{"vocab_size": 208, "text_encoder_causal": false, "text_encoder_layer_scale_init": 0.1, "text_encoder_parallel_block": false, "text_encoder_positions": "sincos", "nesterov": true}
Rows from block 4 of the audio encoder of a small contrastive audio-text model, named by matrix and row number. Rows with one number belong to one channel. Each number is 500 + 40 x the weight over its row's rms, rounded and kept within 0 to 999. All counts start at 0. Numbers have three digits each. After the name is the row's rms in percent of the matrix's.
After each channel's rows are labels from the 100 clips, of 14848, where the channel reaches its highest value: "responds to" is what is common among them; "loudest" is the band of the loudest frequency at the time of the peak. Only what is clearly more common there than usual is listed. The data: phrases spoken by 400 fixed synthetic voices. In brackets: how many of the 100, against the usual share in percent.
# convs0: expand pointwise conv (encoder.blocks.4.convs.0.weight, 960x240x1), inputs 120-239
# convs2: project pointwise conv (encoder.blocks.4.convs.2.weight, 240x960x1, transposed), outputs 120-239

convs0.62 100:551535452506576491488546501471489491430442500576528437496588545461535572497531489471536506536483451470502519480456493449455501513489497497536450509465524526527439449453480497481494477455534472510483501524478501551510523473517558564466489483547513519515422460518531534524496496424514463542491471483451550503463551454468462495505565468579503436523454545482463469
convs2.62 139:495475500441553481528478584452472556550455514466456486545537507557492516507560447448497470469452454447517468509428537493413539467537531512462511500462563469527446455493534552533461473485422476503442511494455501502567453440557537481456526536476470458538425518540475549463485455460567611561555523548471520470479516448451489446541463494436427481504554555532465489
responds to: /ð/ (72 vs 14.9); /ʌ/ (33 vs 14.7)
loudest: 250 to 500 Hz (44 vs 20.9)

convs0.252 100:531449450515516531488440561470464486502545548542461428453493532501484458491425496467475460493506463493513460513585514479460453520427561516546567547435543480499475428596533484545536524491513578510485512507483543414531506508551519486494424529537511525504476496556507488499497486479468474606489452499439461479497504448497479555504490583476525588537569402507507501
convs2.252 055:506413502494468488512510498481519387459576521525522528537523507490503506504473476527485483505506475533485535487468519529515480547489527475503492422484504440447515488472509562537452481446508558537476514389472456479463462503528465518475454513456446470526527527494536474488603484496422484478499507473701504486469487590517505529483483544486507471488555532541448523
responds to: /d/ (82 vs 53.8); child-like voice (56 vs 22.7); thin (high-pass) (31 vs 12.2)
loudest: 4000 to 8000 Hz (26 vs 10.2)

convs0.475 097:488516434469506476543501464429497513496507447504492500472475415521502444437489496493495454469494490465488461544560429502423524585552599447492516495524539468446469500593500451502534503472463480473497495519564459572444501497496512535556474441555522407417464520486449467436594515505489547535466537452477479420546533461591521507494514495515482554484482545493524483
convs2.475 067:486492473493514547538503505488513489579465431487542582590466529511502541526574512505470493564499526537491467498513364459469496498471481579547452492464518522461514478437505482455497566516503562557465563477490538486480513496515526473502534450518545512504471526428494474548460397493496492469538456511534517539452512533495502568530499465512433509442493517535504489
responds to: /s/ (80 vs 53.3)
loudest: 4000 to 8000 Hz (67 vs 10.2)

convs0.191 104:468514548517567455423499498486487530475487482454523533451566462473500558512521502467505549500492491460473520480507448427529504539594480419536544432444487514432475501516495520514475499477523489474519494540507426482502562496497439537503455492478532514476459540562601552470480564431572495494454489419543589382497594446579468467538458573540460443443506526515489479
convs2.191 111:469553513452477525488550538511536480498501471499505411490462494452477476436531509530492535478478572488549476471547520494436421531497482425421492518493516517520504448525461509497539421549512467510475505462533542518480454524502433540470486471488501465513460527551508462570514480596503532560430459414543479444539393542442395520455526524459458501524452518469490522
responds to: /aʊ/ (42 vs 14.7)
loudest: 500 to 1000 Hz (79 vs 19.3)

convs0.408 099:567439488486464490509427474504474510496455532467469478503614437503451500521444500452441477485445553502479508522474492478490523496486423526475452429511474527544467483466434483502511483513465605497441506456497437452463539459511498537599491444538428498505472449487493460508421482477560551502431490524510534529464434504501482545517500524553499510532521584520441475
convs2.408 110:512521512550532514541492380496477507520535505491508464541506473510535527517483483475401455523571565453504524502483487490599504449419540487528526485496457499484500501500458527532499433471532549518538543444478513490453481521503509473503479482505493430494454475505496507503491522518481546504531444542527500488491481495511422516586465458464522486466413489537523502
responds to: /oʊ/ (66 vs 36.4); /g/ (60 vs 16.8); /ʊ/ (41 vs 9.1); text has "good" (29 vs 2)
loudest: 500 to 1000 Hz (42 vs 19.3)

convs0.320 109:550583460423464543403523550560485481537525472518581470532558565521552484501499597487582605523439449543483512460507489465512498463460517518497457545531517539529527655505474502489474546418480562503501534484534456488538487467477533515450414462470488477401452517521489440558444531561493481528489513469557480532494493505538519507473504534507489470522460527504489544
convs2.320 052:539486460529476553549452524443456490526574479466521517501594527451554482432489494536582517468472510471498558477471468482503524504570502559455538490489541487498472542562506459557401451518473562449540507515455412490529500503450503434474521495497479504428472493515478490430479564520481467407517468398489477454460492576568545495508507470512450525436536515452446508
responds to: /s/ (90 vs 53.3); /tʃ/ (38 vs 18); text has "search" (31 vs 2); /ŋ/ (28 vs 9.4)
loudest: 500 to 1000 Hz (52 vs 19.3)

convs0.371 110:492519577478442537470561530505537513501508539529451506501470512581544501442483466471542494580513480480561497563444505568478602424618527513515504454471517469497519534526500506503490535517469431535594504611467437422482454546455471527554503469544449525472491479480457461499479466513484489447408488506495476490498497479479468529525500519497556560503580526494480466
convs2.371 059:448521526441547499529506497521513549535445459500470462455422453517459566458563471551543472558565541495480520501535474489454611498495539533472489513487563492453513462513518475492531531514449506572444551535514520555541498473533503437474542543483504523495426606467561510471475557434458477459468518463483471466445503493548529531559505554419418496519537528545433408
responds to: /p/ (61 vs 34.3); clipping (25 vs 7.8)
loudest: 1000 to 2000 Hz (30 vs 3.4)

convs0.724 096:482412504464520519564493537456529489501548467520537501515519481517521499523415571497520535490498487487535467530483451455559519491507523469494552483549470535482430482505556503543541487476544461485495495499565542463480543535512496452468541454524575491570492467453423477497514501500405512516533552494477457511524585532518488478565472465439546469551445536402515538
convs2.724 102:501481527527469462582463548509475475478496457489512539561556520514499480455538419545434493544530447448459517451531520462474511550543504427483530482534574491530494544472530516519425499508555546448484485482466524494510551425448431484538488467464460457537505496497477515486464486561497498431514535457495508490535473518525525520541468496484470460480490514486506522
responds to: /s/ (80 vs 53.3); /z/ (48 vs 19.9)
loudest: 4000 to 8000 Hz (47 vs 10.2)

convs0.537 097:522528508580528536549574531484552504500536478523480518545505494474504487483575568494433583519423467488537478584539550418523508497518481463531500463534470523538568453571550462451446402521422504483501473514503487423526468512529534488500474534541425483529493471525478436549493447533541524562451520488525545434532449458502578543514462514480462441508529507522506502
convs2.537 118:451500516528440555440495483560519505530480467525536482505562541513534504496581597569398542507526460524507505401489483490529526527429503529516542521529504444507487433592583543554602578527513495489451507451475462511464486444521574461467551517501478535485488527494473520462545493546475511522515547529548476493527499454476444512511483521435509518498508557492476499
responds to: /p/ (96 vs 34.3); reverberation (96 vs 35.1)
loudest: 500 to 1000 Hz (48 vs 19.3)

convs0.503 093:537449420486577431504542533468562549551455545542567497484493529454512562483481527482508492564532485471498485555551518448501507471506495516575486548562536568470541562481450552582479463482511512464497492489421505520483472490467547535555479566497430476516518476545511525481457551521486472542422483538539524590529508585488505537530478517496488473479572561555497530
convs2.503 099:562554498551471473513477502567480450477513550522492494500455564543472536485421521518451473556517510477547498490511477484454470486521539499417519526495473534472441453516519485514437493453549515409530525474430547518513533549501556536569491493610435541497437439423486492519431494513461526504471544426430492501527493512438453518513466475483502551449508422476495477
responds to: child-like voice (59 vs 22.7); /z/ (48 vs 19.9)
loudest: 4000 to 8000 Hz (79 vs 10.2)

convs0.227 107:445434587475482430521489449454508450484458468428555498533520524471561530431551551511432518519492548455475454499527499520548425532533430503502511492478477525485550514470496502460430475435494492482446464518521467537519506540540523549514512494579514507470538467497554389524500466532559446503518535508503509461547526398527518558545506527541409462515537515475500501
convs2.227 128:413498522445456450484430474523523572481475461594561503492538468502562526496514561512443525556510436498439503497565471493520547422523526533451507444581460490521512521514511522532500529531545457589452484498546483441497496529525445475493503507554530542471533484513500421481571431581453575519462478514488409550578418480496501456464469484506537514531417507588482463
responds to: /ə/ (63 vs 33.5); /z/ (46 vs 19.9); clipping (26 vs 7.8)
loudest: 500 to 1000 Hz (52 vs 19.3)

convs0.457 095:526540495574492431538494521492495470530508473445437497485504522490534488475566542523450526504487495447541531500533521475532487542535467512591494527545503483426509487546471455526495462510508447514585574420479463574542498500538474507504506555529448551531539422539522566487558546531489498512449600557456496544504479409498501477468553562456528493438485569514485484
convs2.457 135:481466496538522500454527486439604473481519505495420496537513502476500466509585476523505534437568519480498511529478563491465480508492449489517444530446563461484555513508499437498561499509518479445536520512523580545469553515483391529475477514478548492494531487504519514506525527516530494523430515510537527509493523479433502511486536438506558561486541436491505455
responds to: white noise (39 vs 12.1)
loudest: 1000 to 2000 Hz (46 vs 3.4)

convs0.519 093:525510513456497533480482556496544483545500450538464549501473511543487449491509532483452430461488503469513500546566508518566557394508517485487427538428483486482492525540532500478494539470497514518500550524474534433496476547505515403595517513518516487400514425474521469458548471506468453456456477439487588515486474415524501502564452498516527526602565499475488398
convs2.519 126:478506430463487576497390495431525501407538554512503444458511479445526480523456495469459458468461531542507476513520483551515468522525492470508515491500510528580578535551505485524456498482542508542510431499564462541515410504510482434534442498517503496454458485495483486531550517547535516516477490550475512425554535456453499512499536524472496491454449498527581504
responds to: /aɪ/ (62 vs 29.3); clipping (45 vs 7.8); /ʌ/ (37 vs 14.7)
loudest: 500 to 1000 Hz (82 vs 19.3)

convs0.633 094:589542559551542501477434575489422511482525514475444567554549511491495527494528402433457555551469504485471476501554537519516497530569500504459439513518502522467564521551508462551484546606522561500508515521512519482537498464483472543487495538521531558559519501576505517498467487559483480500455532467460558515429477507477541507509477535545471485530503541538549471
convs2.633 097:544447492563527498554485555553427434500457491552477537508513509527493492519535419555429494487565469516517513491514439522432460483518557546489584507458493479475512485489470476518490468433547534487506498487400492456529464521476531582464477505527550468517482519528414521557522491511545560505483460526507556460512489485516508505497473497483505442508524492479552514
responds to: /d/ (87 vs 53.8)
loudest: 250 to 500 Hz (43 vs 20.9)

convs0.376 092:478463458532503508511530474476428547457476497443514532480510464545485495467488479454589554533481575530538517549539552487505545473494460481513484502454490447552518490471467462477578468497466477470487535510446412550528512537429543457555503428434525429494576489495581428509514502505455426474538529471502527434506437466514500503406511558549502481451479454476554434
convs2.376 113:583478439579539476407533480510551495473482474453552467505548438466529546486416477421522547495539451470582490563510548490454535492516433464548515456478499503464519504488475584516467467449527546504482435500433496468532504520519523479514454508479466500482490524474504431439539440539510523446471432485505516431472529473509494459509529441486499492513548506532553585
responds to: /ə/ (64 vs 33.5)
loudest: 500 to 1000 Hz (54 vs 19.3)

convs0.160 099:492552597500454541427485401473486492476421494450502493510481533505514530507515455388479482532490493442488563549561531482488535531462486521465472439400476457525455460556521477547580464492548498472547551553489526484478406535489560479525514490508471477526497518475485547533525506403499430477485531512499584470591463496547522561467459501462477502474422512513493480
convs2.160 117:465567484493565458449535506454524474468519527528496485544488509533424567514539567567511531504464589474502515474492509534562537493555517475501417481511511529512512574498510464565572467499487466490493568504502442454516529557525514481539506519466488523533496461472450488491499483539467505499525518535550411495464379501507496470474566472493474454433486562497468483
responds to: /ə/ (60 vs 33.5); clipping (25 vs 7.8)
loudest: 250 to 500 Hz (44 vs 20.9)

convs0.451 102:572545498521546526515480497529531431558512475504494490529512527593558472483547422468548484455512481460481551546439485537492557533572499559457508468481519499531507550509525508486540536545526463470485469499472543502496509446527525594475525468462464471518566555511470535517491494538483538508472502507526507502467527497426408494482477553519504560516478510478519471
convs2.451 117:498576496489524494478520455486546547498480476426574503509507491538501515485452490473572522466483485447444454479518506444492523519504511406521449475567469458528532513458512495545533510530478518500379471529430561524515483558507457459507459496527506538545521524564458534593499581541588525557442515505491467493561480449482403513536551515486472549400528484507535462
responds to: /p/ (99 vs 34.3); /ʊ/ (26 vs 9.1)
loudest: 250 to 500 Hz (44 vs 20.9)

convs0.307 097:462537472562473544537455505478443481486551540535501420503452528429493491557440496548434531444503465475451484447506529461489445484550509512463547498536527451445436551470472501484545508476513454460516412447512473485449445477577506481467515460469489469497555444452473539560506518581570484492520505515523512490521433513526564544523463487477520537574475543375527514
convs2.307 096:515530500518470448519510506443522524493474472517569440487536459452500449581550485493503526484534469411516546525496465487480453515502504530497491497538443449552534570536533457503518554533535502487538396609523509467547519475500474501524485477429461445446503508524390453526439502405545442484509445430476484524520484525428442511484505440497482521497499570550480484
responds to: child-like voice (50 vs 22.7)
loudest: 500 to 1000 Hz (88 vs 19.3)

convs0.617 104:518514482493562445437411434494508569458471418588462494582503501484615505513428477488558492497463462463559563484493524524515527486571509473520454509577406440499510498465435449572543476576538512495513545515478502610515513459491538429514476509537487544521546549541514519474520479604513500570510395509461457464469425559516487539474538549449483502431538508513520520
convs2.617 096:547468535481458479532454510583558492505478458532521488482569464544517535429578534454528460496555559476474522538500434457504497451545426527462494552443414567515481422424468462429517444493480543512535486425522541445534560498512520417448517482453462540447525487536403471475440450497464454440476492514515503513540526472509585515520508476552529454497585543531472522
responds to: pink noise (30 vs 12.4)
loudest: 250 to 500 Hz (49 vs 20.9)

convs0.31 104:560512494470513488493523459612530509489497496459583498432432442506484469490484528452496518485520554515525476517543435537555464502577532495477500495477539458523578509533476566411467513495454497525395521488458469452478528512503496466595515480557429516505539473476489487500507450503493557490514520491478500464478422488428462444550492560509565464510552520538529493
convs2.31 083:443461520468497416451436504607431544488489443546487524531548523475507447475499520477475432496558484498535508477541493474436510565573523533491470575492386517439527536511517434431547501532482528474527541453557547533517510511507503414454462441457483508500451472485497521461498550488526464461515511458500485510479553494502499520513475537464555517581514585455443418
responds to: white noise (29 vs 12.1)
loudest: 500 to 1000 Hz (51 vs 19.3)

convs0.80 090:519407447515430492497436492505514509411442537498463528538528460536483472445497466537493415554477514543481521547483514496472474490572517541527504471456483476456458493517510516459542511405460483552474472492511508426499484514458522500442504527568472520541599559456436513521442488559544482452445499487537513471530485434485589521472499547510458502477526573469477468
convs2.80 073:519500517520553555487607503485511417445498541489487479430495420499464571500476502478474518493469479475511502480444583521468479448549561558486553504463564470492544563495453474511501504509517491449497449588539497539529539449503488571454436391473477468460522489498462516570490463456468494468450483485508509515449401520543449433503527495483513491462487510470572494
responds to: /p/ (83 vs 34.3)
loudest: 1000 to 2000 Hz (51 vs 3.4)

convs0.670 101:513402518507546494587511484551575528508472489588494556531568508514549521455501544530515498559530494486512459448481475494501530533493475496483514499462458517480492539544475474501483522512511392525482456586477489479501513447584524536550464364527490512444533528470504461509447504474465496503461535479527527457518514517528505608530473518489440586477542568500509522
convs2.670 084:417475467536484546487508503481409468460508521548501436460553541534431513498492465476531492415485509472487489533527575556551456510450525559453501436527454501504510484465557507521536529519541533487550492493542502476509437522495480512455518508487436504469447479553524593530503504430455532526491523495511523500478513458440497572446504509516452525496576526568506537
responds to: /s/ (100 vs 53.3); mains hum (34 vs 12.6); clipping (33 vs 7.8)
loudest: 4000 to 8000 Hz (94 vs 10.2)

convs0.728 089:529525553464556599481446460477523539476613498519502508535493531488507510467506542507511498500482514438437490551499578495481521518483494563500507452509416529490514561487545482523531469498553457558488461567502450479507483441493467556487549518444516568543478508505420485498484550573461441462541517486508541522516477562449562465494463415481473547515494450423473472
convs2.728 099:481515530471449458520493462508460562555595482454530482481581517512531545485503540502463522469507560445458541538472574429476485443485492541497520510461453502519451540474533524493485454525508499469525497580476531525510488446467478500525342536524432561520517562462519530504503459568552536410479514503488486500476480566440452456518526472458489485483558575505499529
responds to: /oʊ/ (71 vs 36.4)
loudest: 500 to 1000 Hz (84 vs 19.3)

convs0.569 102:516463549495466420442469512549535459500528500446546450596428443433544491417482509453503487541469526511504488532529471455549463505522519551481502524470479498551478525559523540516431519525461524499491535539445493540445474465513413511491549489554491533514506481505537507491446454453493514540466535436424456460500510555498530503601428534414555508503575506503524447
convs2.569 056:493452554573484511555479505558511422483465535483474489549547522436494560455458458500552554491454486526483449500470534392500485588482486451505425402434478475580488411517479480461516528438506431475485529518525533549511441503475541473492527457503501582520462505512587560467519495541538484520505533509546504421498427520527534460519522535519460458500521507499527537
responds to: /s/ (85 vs 53.3)
loudest: 4000 to 8000 Hz (41 vs 10.2)

convs0.522 113:596470525453456494583468520495474515458459590518447540478491512543509561515513489472581461434493488492508545558442493508502467541514453491488528442451441414540434518509484546478491537491553520523479519502494501521522484485546516507536512439567451490457545467512524552432493490493510479545453506545498611508484455524506492448471512470498456410484504580433469469
convs2.522 153:512487514469493503538482459467464482446494493543522502488522479487444503433475480560473504452524486483439497495468520538539471506434547499515567499495492471559457497534469493583483482456460543498520492442458464577468431479496441502495543473467516479541460486561452514547509434557499589540527523536511446563558471509439479488550529474437524507477442478523443525
responds to: /oʊ/ (77 vs 36.4); /k/ (77 vs 46.5); reverberation (65 vs 35.1); deep voice (63 vs 28.7)
loudest: 500 to 1000 Hz (56 vs 19.3)

convs0.425 108:499524559466578489532477524456544415505452483535507494474508543467489525510552520470532453496516458534589509525522441588448501543504569563502476542467510512476487535483499556471497454429473572458372477484476485480604568532516465422504534444511499551520551503473527440519493523449523466521509472542481401486499548508481547543451491507538515554537443450499468471
convs2.425 106:457482515485543545517487473439495470508478509510537376504512573549473539494467541469404476532521449576571564515495460535421468538537531465505511530505498558493556487483526483459502475539461512586566544488498487519497527455508507469423470512503464482491492477476488504449528504482452503432443527434565517445470468538531509513528592511438457476496512501526509550
responds to: /ð/ (97 vs 14.9)
loudest: 250 to 500 Hz (50 vs 20.9)

convs0.241 097:544527528433582526466458465526506531538508473435492434572390448501478484469544441475504579534491516538466482482524531566462436510527468540514497495537429499486481477514477480497538508536500499564508547533509532504457494445575484488489487487563499542544486581587501482523533461497504516435496535503412468489492483519510605519483498460507451475551545503529485511
convs2.241 136:522518410586515443506525457510575480485514502548494460492540506596527559393482537612469603528541468504511505519493584456429520431463482551405519472533565565556619525478497509529609498475455513487470485481433443465470500531444487538467457463566490524478519467437509515566456452474455424492528489454520506521486505500532486447470498526570503482497506509516515532
responds to: /ə/ (60 vs 33.5); white noise (37 vs 12.1); pink noise (30 vs 12.4)
loudest: 250 to 500 Hz (53 vs 20.9)

convs0.596 107:491497552438520488459526496479562456478501507492480548427451517400480498485531481446498460507504469533484471433430574542518509484496450490509547499497445487515561476575446535542519512522470511469473488503528457519463442475478435524441450478484528539539458487567457503494505577463544577417492441474556525441489466499575494530490532496528530535543587555478546387
convs2.596 115:461463492441515538530531487456527516467547463513488507519403410559523532507506492495450521440453608468477528445583471482522504523505531553517492458537502492496550507503463441530525434509603536508508496551491534568516515541476494430529507556516520499464531557482502491480553515439491480515445558416489461456490557551516445469484512504440449479401545528527538512
responds to: /aɪ/ (93 vs 29.3); high voice (51 vs 24.9)
loudest: 500 to 1000 Hz (75 vs 19.3)

convs0.640 105:507567527492601465505436502500522426456455551492566470517510513484486471444531557541523466541551469452550458430441511486474440564430539514520407490467539467478458485564552555460563459460482544487464480541495449534499550526508456470516575514543495528482508490499506419518493536476516479500494470505472540486414528387496517478505514510569606413496559523530463577
convs2.640 123:512470458456559475540447540483498571487490520504528511550551504543472525530511555554477476483485542477524485512463441559469496559578586458518587454482407483480514502446523476525491478569457545509512454532499531481548530481556465435470451438455494494520548518481449422513544468495504527532489429441527474464540489536469495502505577498477444506524501531518498464
responds to: /ð/ (96 vs 14.9)
loudest: 250 to 500 Hz (51 vs 20.9)

convs0.53 100:535533477464481508532499471443487479527560488566500494535494504560534453420531463501512445511480519497577440458478467492484546436574506506503462533413564522516551491556457469484508499544444504524532452495507475519455596626479510522563452449585485480534505476516545476543505460506474494473491454505461464516474510490526485529536495494453418552488578442435502512
convs2.53 094:445490588511509486462510540551502455585468467525511412462488512563451483500517476525477490413524497481535503517537512500555487457549489500527485501537536447469543495500563457429497478512440442517493582479524543474467482403582455452501533466453465483530449595511573520460525569468471470516542478479483512485455489463545552504489473507493543438470491504555541430
responds to: /p/ (88 vs 34.3); white noise (37 vs 12.1); pink noise (30 vs 12.4)
loudest: 1000 to 2000 Hz (53 vs 3.4)

convs0.127 105:512507540520497484528451545494518464500545518495497502427412518522421514495518522490519458542504526546471467498488535479441536442548457501532381468545493493563464584510447393490478519533521536442438506420490433499470511504506522454509477515521503470508527459478545478478508461530507497514485408563530470527430481530506456451439445505498479439489559534494464448
convs2.127 129:455497480526498497512525554507489591515468493555462468501569501494483393510505414567558496395482495452496456450521526461438518489543592483499469513550601491431509543495534584524502463472502502447517516461479531483445453504534486537490561516505465466485471474530483587517461501511531570548476530545514504472474510480491485479419510540490450452429527515504505462
responds to: /d/ (100 vs 53.8); /ɔ/ (64 vs 27.7); text has "window" (32 vs 1.9); text has "door" (30 vs 2)
loudest: 500 to 1000 Hz (51 vs 19.3)

convs0.695 094:577496522532518527454522410472515473476505462455512427498538528484482576565513482554551497449457592549493541420567461488398519459440498539468506503471490517506481541489486555545485489493540588571455553430559575440481504477507532521532570560468549494518537505530534469460500529469435412480507558467427533504415442436483483469545550465477528460519478478508522529
convs2.695 083:529454481430455474491488567447479447389552524481499509514443429515532486612470440427549528549538467503519507543522513460537494459439462462491489533549506487467539464502528509471520524467461502520552491581488512406476469507493512512463568462516533412532511483516502545498471505552461525478522505454532493585526460422541498494482524473438547564457520444528447513
responds to: /p/ (69 vs 34.3); clipping (37 vs 7.8)
loudest: 1000 to 2000 Hz (39 vs 3.4)

convs0.688 097:527486501529585559568495515477482480507470429523438428557522629525565476440490387505510508524474484568516468418504468482571500548470540467504484500472436548526520400496524525534536485481536549448516468519539499542547552512512490506572501473516482476561525485531472509501442534522472426533473468503504492463432506490486534556476460427492475499436426528494450558
convs2.688 088:510485470473542479575551453501482586491604527505435475536424516493497519504489454551539468523437539477528438489468517552537535483544491457557537470407496439519533459557496496492537522538537536482498543553527463487428508511439501466442491549525465431487543526474476524481538543472443531478440517526558496542503452481470504499545469500528435427535465483519490489
responds to: /s/ (88 vs 53.3); clipping (30 vs 7.8)
loudest: 500 to 1000 Hz (48 vs 19.3)

convs0.615 105:495558465522530528490460493550534544498512489487478502485465453483488498538443533534538507524531453387534555479495551492490499489511425485452517502474492467586547514532548526501492501639504477521439493495544427536473521503452613491548532450513469525533523446515429554504540485483585552427467515481517463477564431476498493538494560503499549594514558500488486507
convs2.615 146:511413438528476522528550537432526538511469512576518478479394563494517545514473463452534475458463572543441554482476552472538572482505448517477553495583522538531469510523471525462531519510513534459508458483442594506474476491474510495513487518523486470480552583498531527464428488547490476478470580509560521461527555455479510435481492502515408503484497462457573538
responds to: /aɪ/ (85 vs 29.3); child-like voice (72 vs 22.7); /aʊ/ (34 vs 14.7); pink noise (30 vs 12.4)
loudest: 500 to 1000 Hz (74 vs 19.3)

convs0.6 095:477423509450516482439507523440516546544495447569498467517556562461440488465488511428542550505451565466540460515506509548579520533441548464490489498438477412508465505527508516574526507536471439466539446462491464488515480550414498526406520525503520466447472448502511456552462515560480587534523529573557516519461502478536548487546506412466508527578519525450508483
convs2.6 131:525497485496554523445517486470544604471485520486519439464413467431584485517582522606473488473509532461536518471483599494457518462450537538483528508502540537483472460530449508502577404529426493495498501517514480522508569475517431477470546488442520475488521519521483527507522514481583534504405542531529493485508478470512492449498507518538533509460487507473417474
responds to: /p/ (97 vs 34.3); reverberation (77 vs 35.1)
loudest: 1000 to 2000 Hz (26 vs 3.4)

convs0.757 092:467523497465446542535500505498541467429500584542504476493487514551537422505526440516514440500499500382512497503519429502466563511463394516537446456440500495465545407538536461597490461464523550556494503500452535515530429494467574507472495509486491441523565436492506480480484524495511450460491478483425527509466523528516461523523461509475528523502461561506521455
convs2.757 101:474533492511518509498515538498440467480480573539485481512503490446477414528465469506477466522521436432495519513525525475519499488542477486510572497453590511470455583540491532591457492477489534469496540493479472473513520488566521468512556465527553490505524489500492433556551459469407493466534539487536543507449471528422566551519469475471551497446417464509511504
responds to: /d/ (83 vs 53.8); white noise (32 vs 12.1)
loudest: 500 to 1000 Hz (44 vs 19.3)

convs0.528 101:536529421543503522463527475595533504530536486488475473488557480573498547553484512457554527506406497466514511459546494440425494509578515572538538467533555500549515505492480491519478498491465522490583542517491498495488440505546495567477508531531504418549505488450527525489528482450533443484485537515436454498513478530512455497414548560457560519404461512515475530
convs2.528 094:476485542369550435501511525514460490526549468490555541512473493572545513496532565527450469502493447441520459584476497462521521519504463448502413497506455474502450488495507511570462456525466404467505521500555508514565527512505571495492466550424454491498503508538517472423505535501521456535486477588561499500521501489530569510469426533491491544518513489441561448
responds to: child-like voice (50 vs 22.7)
loudest: 500 to 1000 Hz (75 vs 19.3)

convs0.593 091:491489488490440491444568477480526450517370529517582587460481545517535503527572534574473492486524510424505518560446518452463468507470494498517506500543481481525495578519429467521527503491485555490538529560457549424516486477443532530517538451495515539526562466498553479534499507510481489461540531491465566436525472479440546544502526565477518469474499551538483536
convs2.593 091:451486489537525483456464451508554497461529594574420494400476572493539506521554508472489524465526495470402433462461529482445506486554473533539530552506514492523487495542492463527543525498494460497508474560522509410432536536491492516529483558436454496494485509465549503456473487491507532570458532496497474527544469502540507436441427549492489515511564495512538478
responds to: /s/ (97 vs 53.3); clipping (44 vs 7.8); white noise (40 vs 12.1)
loudest: 4000 to 8000 Hz (75 vs 10.2)

convs0.251 106:503468455454459537438521499520529505530571517525526539521500519560441546502535557568479488528505524497486530471562430523465469441474544547537524492582447489457487542482533502567567538451558561475492503511480575435483528502564538460607498547514410547510494532519548504466475453568492511432519550529466519490500494488533532461408558494462514523494499532526498481
convs2.251 082:486542432503463494499485585485465491498532451531503507486429541529525496459610498521478511474464475570504568504497507444507534531537460451448458547429469496482462544470569509495504500526529484490479464453461451536459486520506490510507561439530545442511448494403526513495523496535471436436473555444521514536551483432520493490494504514544477481514541456459583492
responds to: /aɪ/ (64 vs 29.3); /w/ (63 vs 27.3); child-like voice (46 vs 22.7); clipping (31 vs 7.8)
loudest: 500 to 1000 Hz (59 vs 19.3)

convs0.317 114:458517525463533445453443496462569442505496446520473471516528536484514476459534422411535422480540571531517476496438564496444491457519503446482472444528497490523478535534513466486451489536539487481507483486481517543452529442511567552512482547576466552519522514505509441488468403518475446455570534499434516490473490550470500511433526516507516468473534509505562475
convs2.317 068:469526509527503500552484516531564536517469572486543577561514457527474494578570444515513398517471466538528483552527407530536527498482499488515537541385495465487541493542543499529514575442489475548492504495459522502462445472518541541528558509528538425491508486568488489455473381460490522427545499460513537466441454533424532510550466550531472530493507487431504568
responds to: /d/ (98 vs 53.8); text has "doctor" (32 vs 2.1)
loudest: 500 to 1000 Hz (90 vs 19.3)

convs0.17 109:559563497547536492523501464521530416510516540507477419449495478428507484498482523473505486447431579457538538534472557437469493390538486467481505511527492473493467536463530487487618477423484423510530514413493500459552448517550528471494499542458509562449482479475496387502512453460507561541511439504561519519560483484488545521523504485508510493459527498478518565
convs2.17 080:497512461546513440495563521511501557505500479497520440512454572541531520539440508593489437462537549435500541535460507606512519545445532528544508394465494534478483508489518495480443504519464515458489523498437473554485506514466531415456507533466498498467517570495504533477406558459457504514507506522474554481500533448521486570465509454535529498462489496515462477
responds to: white noise (56 vs 12.1); pink noise (44 vs 12.4)
loudest: 4000 to 8000 Hz (37 vs 10.2)

convs0.765 111:502528492457418530502540509498529519445439515514549499552471538387540469494549444428491494502534522483546461508509532506469547464493517465561466449540585511450529539473515521487514438574483511607517544472508498461525485515497479543468469423464461490501498451507543493567536479477542549472518412444551532541520521533456491468564430507462563522468509572471456505
convs2.765 069:527522445512447552481460598474494516506432470486494511519499430609520490533520468484449535468484518452523443497566498556498395514531572552439493455532523485485565553464524538472443560404528476489497513480507476491527510465430521460498509547482499447480467461554471566479510485535478508530487481508599499479528463473477456489442479505481475490510442438479448477
responds to: pink noise (33 vs 12.4)
loudest: 4000 to 8000 Hz (32 vs 10.2)